{"model": "segmentation model", "dataset": "rendered solids tumbling over patterned floors", "train_examples": 195000, "image_size": 48, "crop_scale_min": 0.8, "horizontal_flip": false, "color_jitter": 0.2, "num_classes": 25, "arch": "unet", "norm": "batchnorm", "activation": "silu", "pixel_unshuffle": 2, "widths": [96, 192, 384], "blocks_per_level": 1, "block": "plain", "attention": true, "upsampling": "nearest_conv", "label_smoothing": 0.1, "init": "kaiming_normal", "residual_init": "none", "optimizer": "soap", "beta2": 0.999, "lr": 0.002, "beta1": 0.95, "shampoo_beta": 0.999, "eps": 1e-08, "precondition_frequency": 10, "max_precond_dim": 512, "merge_dims": true, "one_sided": false, "adamw_lr_other_params": 0.001, "grad_clip": 5.0, "ema_decay": 0.999, "steps": 9400, "batch_size": 256, "epochs": 12.3, "lr_schedule": "wsd_sqrt", "decay_fraction": 0.3, "final_lr_fraction": 0.1, "warmup_steps": 180, "weight_decay": 0.0, "adamw_weight_decay_other_params": 0.05}
Rows from block 4, named by matrix and row number. Rows with one number belong to one attention dimension. Each number is 128 + 32 x the weight over its row's rms, rounded and kept within 0 to 255. All counts start at 0. After the name is the row's rms in percent of the matrix's.
# v: attention query, key and value (stacked) (model.mid.1.attn.qkv.weight, 1152x384, the v third), inputs 288-383
# proj: attention output (model.mid.1.attn.proj.weight, 384x384, transposed), outputs 288-383
v.13 097 [139 174 109 115 124 106 181 154  94  73 154 141 108 125  93 126 170  76 101 141  95 114 179 162 166 189  99 171  84 147 154 142 153 137 177 108  80 137 107 170 122 112  89  92 126 157 107  96  91 145 157  67 150 133 143  88 154  89 147  60  94 193 156  47 112 118 165 129 167 135  86 139 147 125 162 144 185 134 152  72 137 136 113 146 148 187 127 117 136 118 144 100 182 146 109 122]
v.14 097 [100 104  89 146  86 109 118 173  28 138 190 125 164 118 176  94 111 109 110  96 123  92 103  45 116 135 128  81  87 160 105 130 132 148 146 124 152 125 137  94 105 155 105 128  89 229 122  90 120 111 142 136 127 155 166 140 112 108 138 124 193 129 114  87 203  79 167 175 171 123 131 113 146 127 109 134  85 189 134 153  71  99 126 113  97 131 152 140  69 199 109 150 130 162 121 186]
v.15 093 [118 131 139 107 116 129 127  56 136 153 155 106  56  81 113 115 112  56 149 104 152 142  92 139 125 127 130  95 179 128 159 107 150 148 181 130 103 116 110 111 119  52 123  74  87 137 110 136 137  98 118 143  79 186  62 111 170 126 167  70 154  58  84 150 167 116 143 172  71 176 110 173 113 109 170 137 132  96 133  74 144  89 142  90 161 110  94  53 148 137 102 156 129 114 135 164]
v.16 100 [119 110 152 162  78 158 181 106 134 120 166 157 133 134 165 143  86 119 111  96  97 118 109 102 150  88 166 111 149 150 135  96 142  83 176 186  76 129 143 150 127 151 131 136 173 100  50 121 150 102 128 105 150 139 150 150  77 180 216 143 101 132 141  99 136 137 164 126 156 164 121 156 170 118 124 124 118 101 112 102  78 144 161 122 173 105 163 147 109 163 129 132  91 144 118 154]
v.17 097 [123  62 150  69 146 118  55 158 120 104  64 109 128 178 140  92 151 105 115 215 135  81 112 187 123 134 103 213 132 104 148 108 123 124 135 136 111 101 153 116 133 142 121 130 141 116 137 126 118 146 106 152 141  86 132 145 145  86 131 155  93  99 206 121 139 141  85 133 177 109  95 126 134 195  66 107  83 123 123 105 100 135 116 167 145 169  82 159 166 171 127 138  76 116 181 138]
v.18 093 [176 126 155  87 176 134  87 127 154 103 113 174 137  94  83 130 156 149 107 123 128 121 168 148 160 165 129  94 189 134 108 135 123 105 134 171 106 136 135 136  44 123 114 137 131  95 115 120 133 151 116 125 124 122 103 105 172 106 103 152 108 180 142 105 102 144 141  97 116 145 117 167 104  84 104 166 131 120 182 140  61 173 123 126 112 151 155  90 108 121  79 111  82 134 117  61]
v.19 100 [141 110 156 141 138 129 158 119 126  96 100 104  93 132 164 132 145  93 121 118  83 139 124  69 108 181  97 104 137  68  94 155 179 121 128  97  94 133 101  84  94 103 106 143 106 183 147 165 140 130  96  53 128 145 118 120 137  88  89 133  88  84 127 112  80  99 129 118 116  63  93 110 118 130 153 145 165 159 112 117 102 141 194 107 101  64  73 135 147  94 120 181  92 116  69 161]
v.20 100 [140 144 127  91 165 148 142 177 142 132  99  79 144 129 136 152 155 100 150 143  73 139 106 133 140 150 161 152 159  79 172 136  86 101 118 182  45 113 160 118 119 137  97 150 213 119 133 120 153 160 170  88 136 111 146 146 117 159 181 191 146 135 157 196 110 174 148 126 175 126 116 120 126 114 152  90  88 117 127 158 149 114  93 149 111 169 170 148 131 156 165 129  58  94 191 160]
v.21 094 [133 119  93 141 121 187 146 147  93 133 114 200 171 167 157 154 154  98 101  73 179  96 113 138 124  72 108 171 128  91  89 106 134 193 189 114 128 171 183 149 185 132 132 138 127 113 177 106 166 185 105  92 145  93 149 132 145 135  89 142 105 151 126 112 115 104 160 138 109 113 153 161 111 181 117 167 134 159 114 167  89 108 138 162 120 118 135 137 156  93 117 128 147 143 161 167]
v.22 105 [104  87 131 132 123 157  97 107 141 114 116 155 144 147 171 120  58  94 138 101 165 196 114 119  94  99 110 132 119 121 143  97 105  75 135 115  98 139 148 137 180  59 136  97 126 157 126 139 127  91 113 165 114 114  87 127  94 178 172  87 152 163  69 128 199 159 161  96 104  79 165 148 133 133 162 174 146 106 180 150 114 171 164 139  93 130 169 174  74 137 120 103 131 103  96 153]
v.23 094 [104 127  99  84 140 131 123 151 130 160 181  96 169 154  77 144 122 134 134  90 124 148 160 131 100 140  79 141 133 117 120 125  82  92  78 146  96  80 108 101  81 147 105 109 151 119 154 158  83 139 112 169  97 132 168 175 151 105  95 104 122 124 151 105 122 124 150 166 117 111 138 107 168 159 161  76 111 117 119 105 100  75 131 159  97 145 137 121 139 173  65 111  76  77  52 108]
v.24 093 [113 127 131 130 179 142  82 116 154 126 145 152 125 132 144 116 146  77 146 104 158 126 147 141  81 141 117 190  68 104 164 127 183 128 159 137 101 173 124 108 156 158 153 161 103 103 116 149 137 141 125 183 157 161  79  89 125 113 152  98 161 166 156 124 123 125 139 194 171 151 156 128 122 151 155 151 185 168  94 132 156 146 107  56 120 148 147 122 138 118 153 175 156  98 115  80]
v.25 100 [106 171  66 119 132 182 170 152 156 174 157 145 186 148 139 176 137 143 131 125 111  98 177 118 148  76 130 114 179 167 106 165 141 166 184 172  54 208 146 138 141 196 171 149  95 169 106 119 147 133 168 174 179 112 148 194 127 140 120 112 100  83 127 137  52 105 122 141 105 193  89  84  95 114  99 131  92 159 163 199 152 121 135 149  91 141 167 115 138  97 101 164  99  99 121 149]
v.26 089 [192  45 150  68 116  91 121 103 112  65 136 136 135 174 123 136  76 105  77 120 149  85 153 193 119 150  90  91 144 126 159 177 132 131 116 138 144  82 129 163  72  78  90 116 104 111 165 110 148 158 115 119 109 142 153 147 158 165 114 124 124 140 130 209  98 173 131 127 132 140  95 178 121 134 133  95 151 160 115  93 140 122 145 172 129 152 167  68 119 150  77 126 168 145  83 117]
v.27 095 [124  85 148 146 127 124 139 155 172 125 138 126 125 117 192 103 115  69  94 113  86 151 114 167 127 107 107 108 120 168 119 127 160 139 195 159  47 115 195 116 119 126 112 178 174 174 122  80 120 161 160  63 170 154 104 157  90 113 163  94 119 176 168 102 137 179 143 118 211 136 189 147  95 118 138 180 114 187 138 132 139 123 141 171 141 164 131 211 143 226 113 128  87 135 108 169]
v.28 096 [120 127 156 150 146 166 173 121 151 118 174 131  73  69 175 120  89 138 147 111 164 186 151 129  92 128 145 110  99 159 133  93 137  90 114 134 184 162 162 128 152 130 134 132  96 138 127 124 156  88 177 133 162 145 162 173 169 142 163  68 120  80 170  98 174 101  46 180  97 166 109 121 132  85 156 128 123 119 184 129 179 113 115 190 159 115  86 106 131 157 103 129 159 105 175 155]
v.29 099 [123 103 149 159  43  89 149 106 109 179  56 121 113 157 158 110 170 115  93 133 150  64 107  66 128  93 127 107  33  92 138 170 113 116 134 145 158 111 161 135  81 125  79  75 111 130 113  85  75 111 168  82 148 181 124 121 102  99 107  73 167 119  55 131  94 140 140  63 146 127 169 129  70 126 120 155 187 204  85 149  94 149 119 165 123 100 157 116 122 142 123 106 108 145 147 178]
v.30 103 [121 127  91 188 137 184 108  77 129 155 140 101  85 144 135  84 113 120 147  93 141 137 110 103 113 179 193 123 132  93 121 192  78 117  65 125 134 122 157 162 198 142 170 138 126 124 128 202 122 160 138 172  89 141 176 123 138 147 159  84 131 134 164 152 117 150 171 128 104 118 136 147 114 135 214 119 162 127 153 169  76 107 161 172 127  86 203 112 184 157 103 144 186 125 117 103]
v.31 092 [107 165 118 162  70 125  60 161 152 148 142  96 123 141 135 104 113 167 136 118 125  98 107 127 102 103 146 151 124 168 105 194 139 119 113 165  83  92 121  47 172  79 104 168  92 123 137 140 136 192  82 123 125 179 168 135 120 149 104 103 195  56 162 148 110 153  97 121 164 153 166 115 116 115 129 143 134 110 145 142  94 161  86 139 134 110 132 135 126  78 117 162 157 106 144 135]
v.32 098 [124 190 152  92  89 175 122 133 123 134 200  97 122 173 115 174 160 155  87 173 169 141 163 113 138 123 141 132 127 111 150 128 238 188 125  75 131 178 134  55 160 175 135 173 120 111 138 163 179 120  99 139 148 131 148  76  80  91 114 102 106 108  78 148 105 138 138 112 119 155 150 138 110 141 122 107 147 124 166 126 152  93 132  97 147 155 138  81 169 100  66 103 116 175 137 170]
v.33 097 [176  94 144 101 138 162 188  94 140 112 105 115 183  84  81 109 178 149  97 153 155  84 130 191 108 192 115 149 117 124 107 120 160 137 122 110 126 119  98 124 132 119 114 132 108 122 110 155 170 151 127 108  68 116  86 133 159 180  86 168 116 182 119 157 170 140 126 172 135 138 192 112 119 103 140 143 158 152  76 154 154 100 144 113 128 156 115 146  92 126 121 142 139 102 140 142]
v.34 093 [ 67  40 128 164 125 127 146 193  76  60 220  84 128 103 149  82 154  82 129 112 116 121 148  80  97 140 111 117 160 146 111  95 197  43 188 146 118 140 123 154 165 161  91  67 159 155 115 115 145  64 156 125  84  97 116 165 125 132  82 144 167 103 139  81  88 117 169 183  69 101 114 109 123 169  80 143 131 125 120 170  89  75  88 155 120 138  99  89 102 182 123 115 109 145 114 127]
v.35 103 [120 138 193  79 126 126 121 135 110  81  99 162 146 133 133  27 143 110 149 117 140 178 200 151 176 122  82 105 160 134 148 152 125 108 160 145 177 108 137 149 149 104 165 108 102 108 126 104 100 145 141  69 147 145 130 116 148  98 126 129 127 140 126  84 110 152 149  91  82  84 166  72 129 158 154  67 126  88 119 176 167 152  74 139 141 121 140 120 117 188 114 131  83 157 146 100]
v.36 101 [160 159 166  85 105 168 158 167 163  92 217 121 146 118 112 181 138  95 146 141 105  93 145 132 188 101 120 134 117 137 126 182 104 113 122 154 147 166 106 107 150 117 181 116 163 122 150 130 143  83 141 109 122 186  96 142  77 102 205 178 135 171 121 154 117 146 104 108  96 105 162 129 142 132 121 149 133 143 128 150 102 118  99 161 185  93 152 138 147 143 151 121 125 111 138  86]
v.37 101 [227 143 171 106 127  98 102 128 198 145 152 145 107 133 147 102  87 146  79  27 131 108 122  94 144 134 114 114 157 183 130 148 157 133 190 145 131 134 160 129  74 137 192 106 177  91 130 115 159  93 146 126 146  85  82 109 134 150 114 154  85 163 152  81 100 109 119 144  89 126  98 145 120 115 172 122 149 141 148 124 112 154 145 143  86 163 107 124 142 193 110 135 101  87 125 116]
v.38 096 [198 106  66 112 144 120 113 180 151 130 151  86 123  72  85 150  93  92 182  77 153  93 136 138 122 161 155 118 170 131 126 156 112 115 147 190  94 157 134 155 157 153 125 165 136 129  93  65 121 119 184 177 108 117 153 146 122  53 134 147  94 115 129 152 187 103  88 125  79 142  90 149 151 111 120 116 166 124  78 181 141 132 107 133 169 121  88 117 124 153 165 116 116 156 151 119]
v.39 103 [169 164 143 135  95 153  89 141 167 131 186 115 141 143 139 131 124  74 103   0  91  33 141  95 137 138 131  96 166 141 143 141 158 123 174  98  89 100 136 112 188 146 116 131 190  94  98 168  75 118 189 134 153 115 160 123 109 138 166 187 143 132 121  90 133 195 184 106 123  99 100  75 114  36 158 180 160  68 120 166  86  98  56 139 108 171 106 100 108 117  93  70 136 132 131 141]
v.40 109 [169 162 149 148  93  83 105 185 108 114  96 123 111 177 165 111 143 127 168 118 149 160 179  95 133 108 148 123  80 163 172 140 131 118 167  94 127 157 100 140 123 130 137 173 150  90 149 154 136 110  98 150 155 117 150 132 133 160  78 122 171 161 133  72 102 146 113 175 150 140 151 186 143 103  48 155  87 164 155 137  31 105 163 156 126 150 152 145 111  72 145 144 115 115 205 205]
v.41 096 [138 120 121 127 122 146 106  89  99 155 125 164 137 134  45  99  61 168  94  66 127 125 130 137  83 140 118  96  80 142 103 217 177 107 149 176 135 145 115 151 116 110 150 124 195  54 122 118 128 127 131 119 130 128 103 168  85  90 156  82 126  94 146 154 138  69 111 139  75  89 146 144  74 161 140 126 100 116 120 138 112 128 100 153 156  81  66 107 154 113  76  55  79  86 177 134]
v.42 100 [149 124 118 150 126 145 173 109 106  97 147 105 153 141  95 129 110 138  93 162 172 118  24 110 107 163  71 108 142 116  83 163  98 187  85 156 110 104  78  84 150  88 131 138 136  81 127 140 150 102 125 144  84 102 142 145 117  70 184 155 141 135 147 170 150 139 125 177 153 162 161 110 132 130  87 143 155 167 164 125 111 136 143  95  90 176 150 103 145 173 137 119 110 119 186 160]
v.43 091 [141 146 118 125  96 121 105 149  66  93 141 127 130 111 173 114 114 131 172 109 148 165 114 111 105 169 119 163 167 127 115 163 139 139 150 152 136 116 164  90 181 124  66 133  63 159 113  69  79 159  93 153  69 114 145 160 147 128 138 139  94 148 147 132 154  53  99 162 159 133 151 114 134 115 113 134 152 118 126 140 181 137 176 177 104 138 148  97 146  71 120 139 156  95 122 101]
v.44 094 [145 126 164 123 139 136 154 125 106 115 184 137 152 146 127 132 192 162  44 111 157 118 138 119 139 138 193 118 139  98 110  88 105 189 116 194 159 105 127 106 189  82 176  95 113 124 129 135 151 175 114 153  76 151 142  70  97 122 170 187 118 126 125  84  63 132 135 103 159 119 150  86 166 120 129 151 122  93  67 143 120  86 128  64  91 128  93 118 191 161 108 150  73  69 114 146]
v.45 110 [ 99 126 116 133 120 183 125 150 130  99 130 131  56 112 125 122  82  86 178 140 148 139 133 104 113 141 126 106 155 127 107  85 112  87  97 109 171 117 137 153  86 106 140 181 112  79 170 116 108 139 219  94 143 121 120 170 132  50 148  79 140 105 138 104 109 145 127 131 147 116 138  98 113 113  83 123 119 154 146 108 102 138 161 150 133  46 171 115 100 175 181  88 125 147 143  66]
v.46 108 [128  93  94  68 135 161 140 124 168 107 133  64 150 129 167 115 158  75 119 106  99 103  99 115  70 192 174 155  93 129 155  80 137 201 146 132 117  76  82 101 116 106  77  83  79  92 134 173 134 103 207  85  87 132 130 104 126 127 146 169 131 135  95 121 133 130 132 143 157  82  76 181 121 154 127  77  94 156 142 106 121 106 120 157 103 135 104 140 110  68  68  88  96 150 143 147]
v.47 092 [100 137 140 129 125 106 146 154 135  96 123 137  99 171  62  78 121 109 163  58 175 159  92 151 157 135 131 102 134 136 110 118  92 133 109 120 188 142 130 147 149 118 140 101  69 110 126 136  43 131 109 131  86 155 180 133 132  97  89 126 118 188 111 116 123 165 132 131  57 123 111 127  77 112 147  88  95  85 167 123  94 139 144 172  91 100 141 153 133 128  99 167 187 105 211 175]
proj.13 100 [160 160 124 151 121 176  66 163 168 132 164 168 126 157 108 118 164 124 147 149 143  55 171  91 133  81 157 126 136 112 218 159 112 137 171  95 149  68  91 120 144 123 102 113 123 170 178 129 137  70 157 158 164 102  69 131 145 178 145 191 101 185 133 124 170 188  96 102 139 180 202 104 164 124 105 124 130 192 188 125 107 177 104 148 111  88  90 117 123  78  66 188  81 130 131 100]
proj.14 102 [150 121 151 170 142 103 141  93 146  66 111 101 118 190 119 105 164 140  69 123 130 127 155 138 139 123 108 123  66 113 134 105 145 154 121 142 171 162 115 144 108 120  61  72 100 109 124 149 107  98  87 185 181 206 138 149 128 159 135  50 100  64 149 118 122 108 110 104 120  51  90 103 110 156  93 110 119 117 167 126 154 155 165 169 179 102 183 163 160 177 119 167 172 148 184 138]
proj.15 101 [172 190 157 158 147 146 145 162 175 176 112  98  98 150 168 211 172 221 165 155  80 155 129  77 152 131 148  89 149 139 187 187 153 136 103 154 153  68 143  66  84  78 123  82 122 178 160 122 109 125 185 100 120 172 182 111  87 132  45 126  97 110 139  76 122 149 105 117 162 120 139 151  93 133 139 105 126 101 142 125 132 169 127  80  92  81 140 113 153 162 118 117 134 114 130 111]
proj.16 101 [163 137 120 167  95 149 107 174 161  80 126 114 187 132 127 140 166 136 165 151 126  43  68 142 108 138 149  92 132 141 152 128 157  87 126 181  83 144 144 127 112 109 165 127 164 112 131  66 206 137 105 169 144 125 128 176 194 156 127 173 106 160 135  51 218 136 140 179 144 137 132  63 114 139 141 105 185 127 154 183 158  99 104  90  95 137 111 186 107 151  95 114 135 156 135 118]
proj.17 099 [ 96 130 162 127 142 154  97 131  74 187 132 178 103 110 106  94 141 111  55  97 154 118 147 145 121 147 128 134  87 170 169  47 157 186 138 103 136 145  99 182 165 123 137 131 111  97 101 131 138 121  93 163  88 140  94 150 158 129 158 126  75  98 136  78 123 129 156 114 146 158 136 117 111 110 142 176 162 118  51 108 120 139 102 102 172 135 158 111 116 182 103  74 126 143 153 103]
proj.18 095 [117 140 112 118 102  71 138 133  91  98 123 135 144 144 122 165 151 161 108 137  63 116 122 132  95 135 163 174  95  97 124 175 135  97 136 129 131 155 138 138 106  94 148 128 137 113 120 189 126 105  83 123 185 129 144 161 131  80  97 134  92 192  96 111 161 168 148 155  87 175 163  95 115  68  81  95 142 149 172 141 125 170  89 102  89 105 127 160 118 116 145 142  89 146 138  42]
proj.19 098 [122 133 130 184 147 181 144 106 127 160  97 103 121 101 110  99  62  88 177 131 159  43 112 183 130 139 133  92 125  79 131 144 166  92  43 109 179  84 159  69 139 128 116  89  95  92 135  90 131 181 169 138 110 130 169 147 138 143 126 129 129 124  89 159 152 145 150 183 100 194 168  95 138 113 108 195 164 137 148 137 137 153  77 166 159  95 155 126  86 122 169 134  73 172 123  95]
proj.20 099 [158 179 155  51 153 151 155 165  98  86  41 146 159  67 100  97  97 110 173  98 187 127  85 144  73  57 141 217 114 128  94 113 189 142  92 125 122  92 133  95 154 129 100  93 139 144 133 141 100 126 155 119  91 170 135 170 129 181 127 197 110 159 123  90 145  75 169  98 142 137 104 141 169 157 136 108 124 147 120 134 159 217 179 115  93 115  90 140 137 158 108 123 115 202 156 140]
proj.21 101 [121 190 103 161 130 127 104 137 155 138 123 125  68 133 176 156 165 136 125  92  98 127 101 157 148  58 126 102 113 106 139 124  94 183 152 146 118  72  77  96 123 190 135 162 183 101 140 149 125 162 165 165 134  97  84 153 106 163 154 105 156 101 138 122 156 103 106 165 163  96 136 136  66 117 111  86 102 116 162 186 132 157 132 145 203 176 144 174 115 166 164 161 194 147  87 133]
proj.22 106 [140 120 111  99 167 161 133 143 197 138 188 141 117 107 161  85 166 171 121  86  99  50 118  89 159  63 149 105  75  89 130 147 115 161 152 164 150 116 150 100 101 170 174 120 143 163  78 139 160 101 103 185 168 144 131 101 127 103 122  91 125 157 127 145 182 112 106 139 116 122 171 145 103 104 143 145 209 175 106 135 132 175 121 124 152 178 159 132 162 164 135 102 150 166 152 140]
proj.23 101 [ 96  82 120 218 115 113 110 110 103 126  68 141 179  99 116 197 121 124 151 124 139  82 120 159 123 183  96 192 112 127 145 168 114 101 174 182  93 187  96 155 146 134  84 165 184 110 166 110 137 143 166 119 154  93 123  66 131 155 126 151 167 163 135 165  93 134 141 144  82 173 157  92 155 145 108 122 104 170  87 111 112 133 116 171 174 120 137  95 144  78 131  83 121 149 130 117]
proj.24 095 [117 160 112  94  93 131 119 118  97 121 152  87 120 150 146 111 112  70 129 129 119 146  96  97  97  80 117 178 125  91 143  24 139  94 103 135 203  94 146 116  48 103  99 147 123  77 142 167 153 118 115 102 129 125  57 100 107 101  96 149 147 198 175 145 171 122 171 126 161 207  91 148 172 118 160 137  99  82 139 134  63 165  79 125 101 124  84 175  48 197 121 140 123 180 164 152]
proj.25 098 [151 103 100  99 110 111  32 129 152 153 146 102 130 114  96 190 116 115 113 115 120 127 114 101 161  95 101 118 113 152 130 148  84 146 105 155 100  92 170 104 124 114 104  91 173  74 172 199 152 176 125 126 167 105 115 116 166 127 135 158 102  93 115 161 206 109 162  77 109 146 128 133  92 127 109 115 100 144 182 116 112 155  89 113  84 142 151 101 127 140 112 110 164 129 145 179]
proj.26 102 [165 102 146 145 117  84 123 158 153 207 168 152 142 166 138 114 146 156 121  93 152 101 136 112  74 158 116 133 154 131 139 165 118 153 123 105  89 141 140  80 171  62 153 150  83 133 142 127 168 127 162 130 172 179  63 112 165 130 177 157 138 130 155 155 140 121 162  56 125 134 193 133 143  99 109 148 154 114 105 108 137 120 165 136 173 149 121 115 136 182 149 114 114  45 127 166]
proj.27 097 [138 207 127 119  93 132  94 154  82  90 140 118 134 188 154  75 135 127 105  92 114  78  56 136 146 125 185 125 154  89 150  87 144 131 177  94 103  88 128  93 112  98 105 122 121 191  99 127  81  97 134 143 178 101 126 144 137 130  78 105 135  69 110 170 136 137 135 109  86 143 130  92  21 116 115 115 105  94 204 153 148 161 106 103 174 170 126 172 136 112 132 168 115 104 105 116]
proj.28 094 [100 148 138 137  66 116 119  79 191 161 123 112 116 145 123 155 140 167 153 143 142 160  98 112 104 108  80 122 112 166 166  69  97 131 146 123  95  92 138  97 132 132  92 153 179 152 174 116 132 136 168 102 158 124  97 123 117 127 124 122 139 116 185 112  88 117 100 126  34 115 124 158  70 155 145 117 160  78 146 131 164  75 102 100 151 113 138 112  93 119 119 112 132 132  92 117]
proj.29 102 [ 89 135 130 165 145 140  99 147 154  83  99 124 170 147 133 105  67 168 154 143 140  74 151 107 151 105  94 123 144 125 121 125 147 133 138 115 154 119 106 118  94 122 100 130 111 152 142 169 171 161 164 126 161 123 119  92 114 148 106 179 195 119 186 154 108 148 145  68 128 133  81  76  93 170 178 147 162 146 171 126  85  93 123  77 130 164 132  58 138 183 171 131 111 125  95 130]
proj.30 104 [172  73 134 131 169 193 150 151 106 143 163 160  75 117 105 135 176 130 132 137 170 168 140 109 127  94 142 151  81 148  72  86 141 128 142 140 124 140 183  64 122 156 146 100  61  59 195 155 152 153 173  86 153 191 139 108 150 104 138 147 159 152 164 148 107 138 121 145 120 105  94 154 114 144  91 119 139 111 139 128 128 129 213 121 156  91 155 102 147 129 106 115 125  93  66 143]
proj.31 097 [122 105 122 175  98 105 195 146 164 138 119  85 140  53 192 189 125 162 145  88 121 117  73  79 147 132 107 142  95 123  65  88 141 109  85 120 138 121  99 116 137 105 143 162 135 139 154 126  95 116 179 155 171  86 102 146 119  95  62 139 104 103 114 116 124 109 148 191 132 141  37  46 152 133 120 127  79 175 165 135 143 122  68 128 142  77 160 103 110 118 170 117 171  93 111 145]
proj.32 096 [ 83 172 161  59  90  85 130 147 154 138 152 100  68 193 158 126 120 158  93 117 109 143 133  83 119 106 109 120  85 126 134  96 146 136  88  92 131 157 164 127 102 154  87 121 156  78 167 110 135  73 104 170 111 134 192 128 133 141 131 165 160 101 140  67  86 148 121 122 118 180  55 169 111 129  75 190 154 115 109  81 198 154 149 130 109 131 126 123  92  78 105 210 136 122 103 102]
proj.33 098 [147 132 112  67  53  67 131 107 173 117  85 181  79 152 113 135 125  90 108 151 177  85 115 181 139 179 163 144 124 125 129  92 125 139 233 146 128 158 134 172 106 124 169 134 142 109 165 166 164  97  86 139 149  83 121 138 163  82 159 158 122 126 126 131 171 108 172 171 135 119 174 149 114  88 166 166 103 196  82 120 103 123  93  99 211 173 168  78  79 164 148 148 169 118 151 134]
proj.34 097 [118 108 113 191 174 188 176 179 101 158 114  88 159  83 152  95 128 126 186 152  60  98 100 120 183 110 161 120  82 179 170  95 123 135 170  93 101  97  93 128 173 157  98 149 100 138 144 111 170 105 120 107 117 133  95 134 162 107 134 107 110 124  75 159  97 107 187  87 133 115 148 150  95 129  31  79 131 156 126 125 150 109 129 140 178 171 118 144 158 153 130 160 143  91 117 138]
proj.35 100 [153 150 175  98 157 133 125 140 101 102 105 105 110 164  47 139  83 179 152 168 118  77 124  63 137 128 136 166  96  98 218 161  97 130 148  81  90 126 173  94 111 111 103 124 132 118 141  70 153 128 153 124 180 125 129  81  80 121 174  57 133 132  83 165 190 133 105 134 118 109  98 150 158 175  97 117 148 133 136  94 127  69 181 127 144  87 123  49 168 154 160 156 121 144  78 143]
proj.36 100 [116 137 143 113 187 151 140  99 107  61 159 120 122 132  86 123 132 134 167 101 123  94 172 132 129 164  66 149 126 144 177 111  84 152 106 136 125 135  43  65 104 137  94 114 155 176 163 145  77  79 154 118 198 123 134 140 132 151  90 130  77  88 178 114 129 171  78 104 158 107  89  56 123 123 157  73 119 180 165  66 112 162 144 128 130 182 134  74 159  91 154 105 164 138  88  75]
proj.37 096 [141 109  87 201  92  94 126  94 165 156 148 182 117 143  99  93 146 127  87 133 117 106 125 209 101 116 170 164 135 127  91 163 153 110 165 120 138 155 117 142 152 147 182 128 111  93  67 115 109  84 142 119 126 163 115 127 161 110  89 142 120 116  66 227 130 188 129 170 148 134 123 107  96 154 110  61  74 120 137 145  98 103 124 126 178 115  85 158 210 110 139 104 148 150 103 131]
proj.38 098 [152 125 140 112 102 138  92 149 125 123 103 106 125 107  82 190 148 117 125 144 126  75 139 143 172  95 126 161 108 117 131  92  78 148 127  93 124 161 155 120  97 153 144  74 100 106 135 130 127 180 134 123  90 132 111  94 130  55 155 179 104 183 145 140 168 124  81  97 163  98 125 125 106 100 107 134 119 141 102 165 132 175 184 133  80 141 124  73  96 107 121 146 150  87 120 117]
proj.39 099 [133 121 135 157  99 140 136 110 117 132 106  80 111 113 145 154  66 112  56 129 164  64  64 177 174  64 155 164 147 125 151 167  88  87  65 132  94 129 179  62 105 145  83 138 122 132 163 116 125 124 125 128 117 133 159  95 166 141 107 137 152 121 166 116 120 106 153 144  84 156 147  90  85 135 153 112 179 129  96 129 183 170 137 123 138 147 175  70 170 130 141 111 164 113 145 162]
proj.40 102 [151 123 109 129  86  91 125  72  92 131 143  97 112 137 142 160 103 109 111 145 174  88 188 174 150 134 145 160 122 175 110 127 113 119  85 116 122 200 157  69 123 169 120 172 125 132 194 110 115 133  91 160 126 128 140 170 114 105 132 135 152 185  61  62 149 168 153  72 137 146 171 135 106  54  50 131 111 135  45 133 100  96 143 135 127 127 135 171 134 118  90 167 140 138 122 114]
proj.41 099 [124 114 173 132 159 131 163 142 143 133 153 145  85  56 110 149  71 172 143 146 161 147  76 187 155 168 146 113  61 137 191 185 102 146 163 146 125 185  65 174 179 137 108 114 184  86  77 149  96 121 124 200 102 115 177 145  86 118 192 130 125 117 123  94 154 183 133 149 124 148 120  91  82 174 127  81 148 169 101  98  98 144 122 110 126 148  82 145 149 110 154 115  99 149 152 100]
proj.42 101 [123  97 116 151 156 110 106 152 149 118 149  80 112  97 121  93 100  84 110 198 147 171 144 126 162 139 155 114 123 121  81 147 131 159 131 122 117 136 117 156 130 143 146 127 129 109  97 186 104 112 166 136  95 142 138 156 102 109  94 111 131 138 147 148 166 114 136 119 108  99 155 104 156 153 168 149 191 123 155 115  96 162  80  90 155 118 188 115  97 130 153 151  25 108 123  77]
proj.43 095 [148 133 176 144 190 154 110 153 170 124 167 166 145  94  90 116 101  94 146 150 176  87 108 152  85  97 100 141 136 116 103 137  94 127  86  75 170 148 144 105 173  75  92  96 147 104 112 164 133 104 121 183  97 115  54 168 108 103 147 196 140 160 117 118 150  88 101 117 121 105 126 121 162 135  80 132 147 152 109 136 152 106 113 173 121 151 163 115  71  88 174 100 184 131 139  98]
proj.44 094 [130  67 177 116 165 104  52 119 134  73 210 114 185 148  43 158 193 166 180  86 181  97 152 137 130 150 131 143 119 131 117 148 114 146 123  99 130 131 138  79 138  96 117 129 138  99 117  78 149 180 154 151 158 113 173 100 143 134 175 112  41 149 104 142  98 157 140  70 157  70 116  89 106 105  95 170 124 134 125 133 108 124 166 110 108 153 118 184 116 109  76 141 168  74 193 138]
proj.45 096 [107 168 114 126 140 150 106 150 114  86 131 152  83 126 121 101 124 124 163  86 134 172 128  66 154  90 130 148 139 104 137 149 131 100 152 147 112 144 168 115  71 179  67  60 120 138 128  79 134 122 183  92  95 151  81 124 115 155 136 129 116 188 154 134 128 138 115 139 126  95 126 105 195 143 130  53 155 144 111 155 205  87  89 106  59 165  26 116 136  75 149  67 138 122 132 170]
proj.46 098 [130 120 122 167 184 161  93 200 179 165 100 149 183  98 174 120 121 166 155 146 113 142 208 178 103 124 139 132 140 179 109 136 120 105 131 114 168 100 164 143 127 164  80  70 155 122 129 118 146 124  83  74 150  84  63 134 139 194 141 110  99 111 116 145  94 110 156 139 121  99 169  90 176 118 184 119 161  86 117 122  93 120 137  80 140  75 101 136 144 129  90 188 136 106 191 158]
proj.47 099 [185 183 124 121  77 103  98  74  89 106 185 105 107  96  96  67  64 145 105 103 156 131 160 142  85 103  89 129 137  99 142 141 121 140 150 174 101 181 171  97  88 116 155  89 155 115 122 126 127  77 153 210 153 111  87 157 101 123 155  95 136 168  95 118 186 148 157 141 141  68 188  40 143 123  97 118 157  79 118 106 141 169  88 168  48 145  92 118 181 130  77 123 212 162 124 158]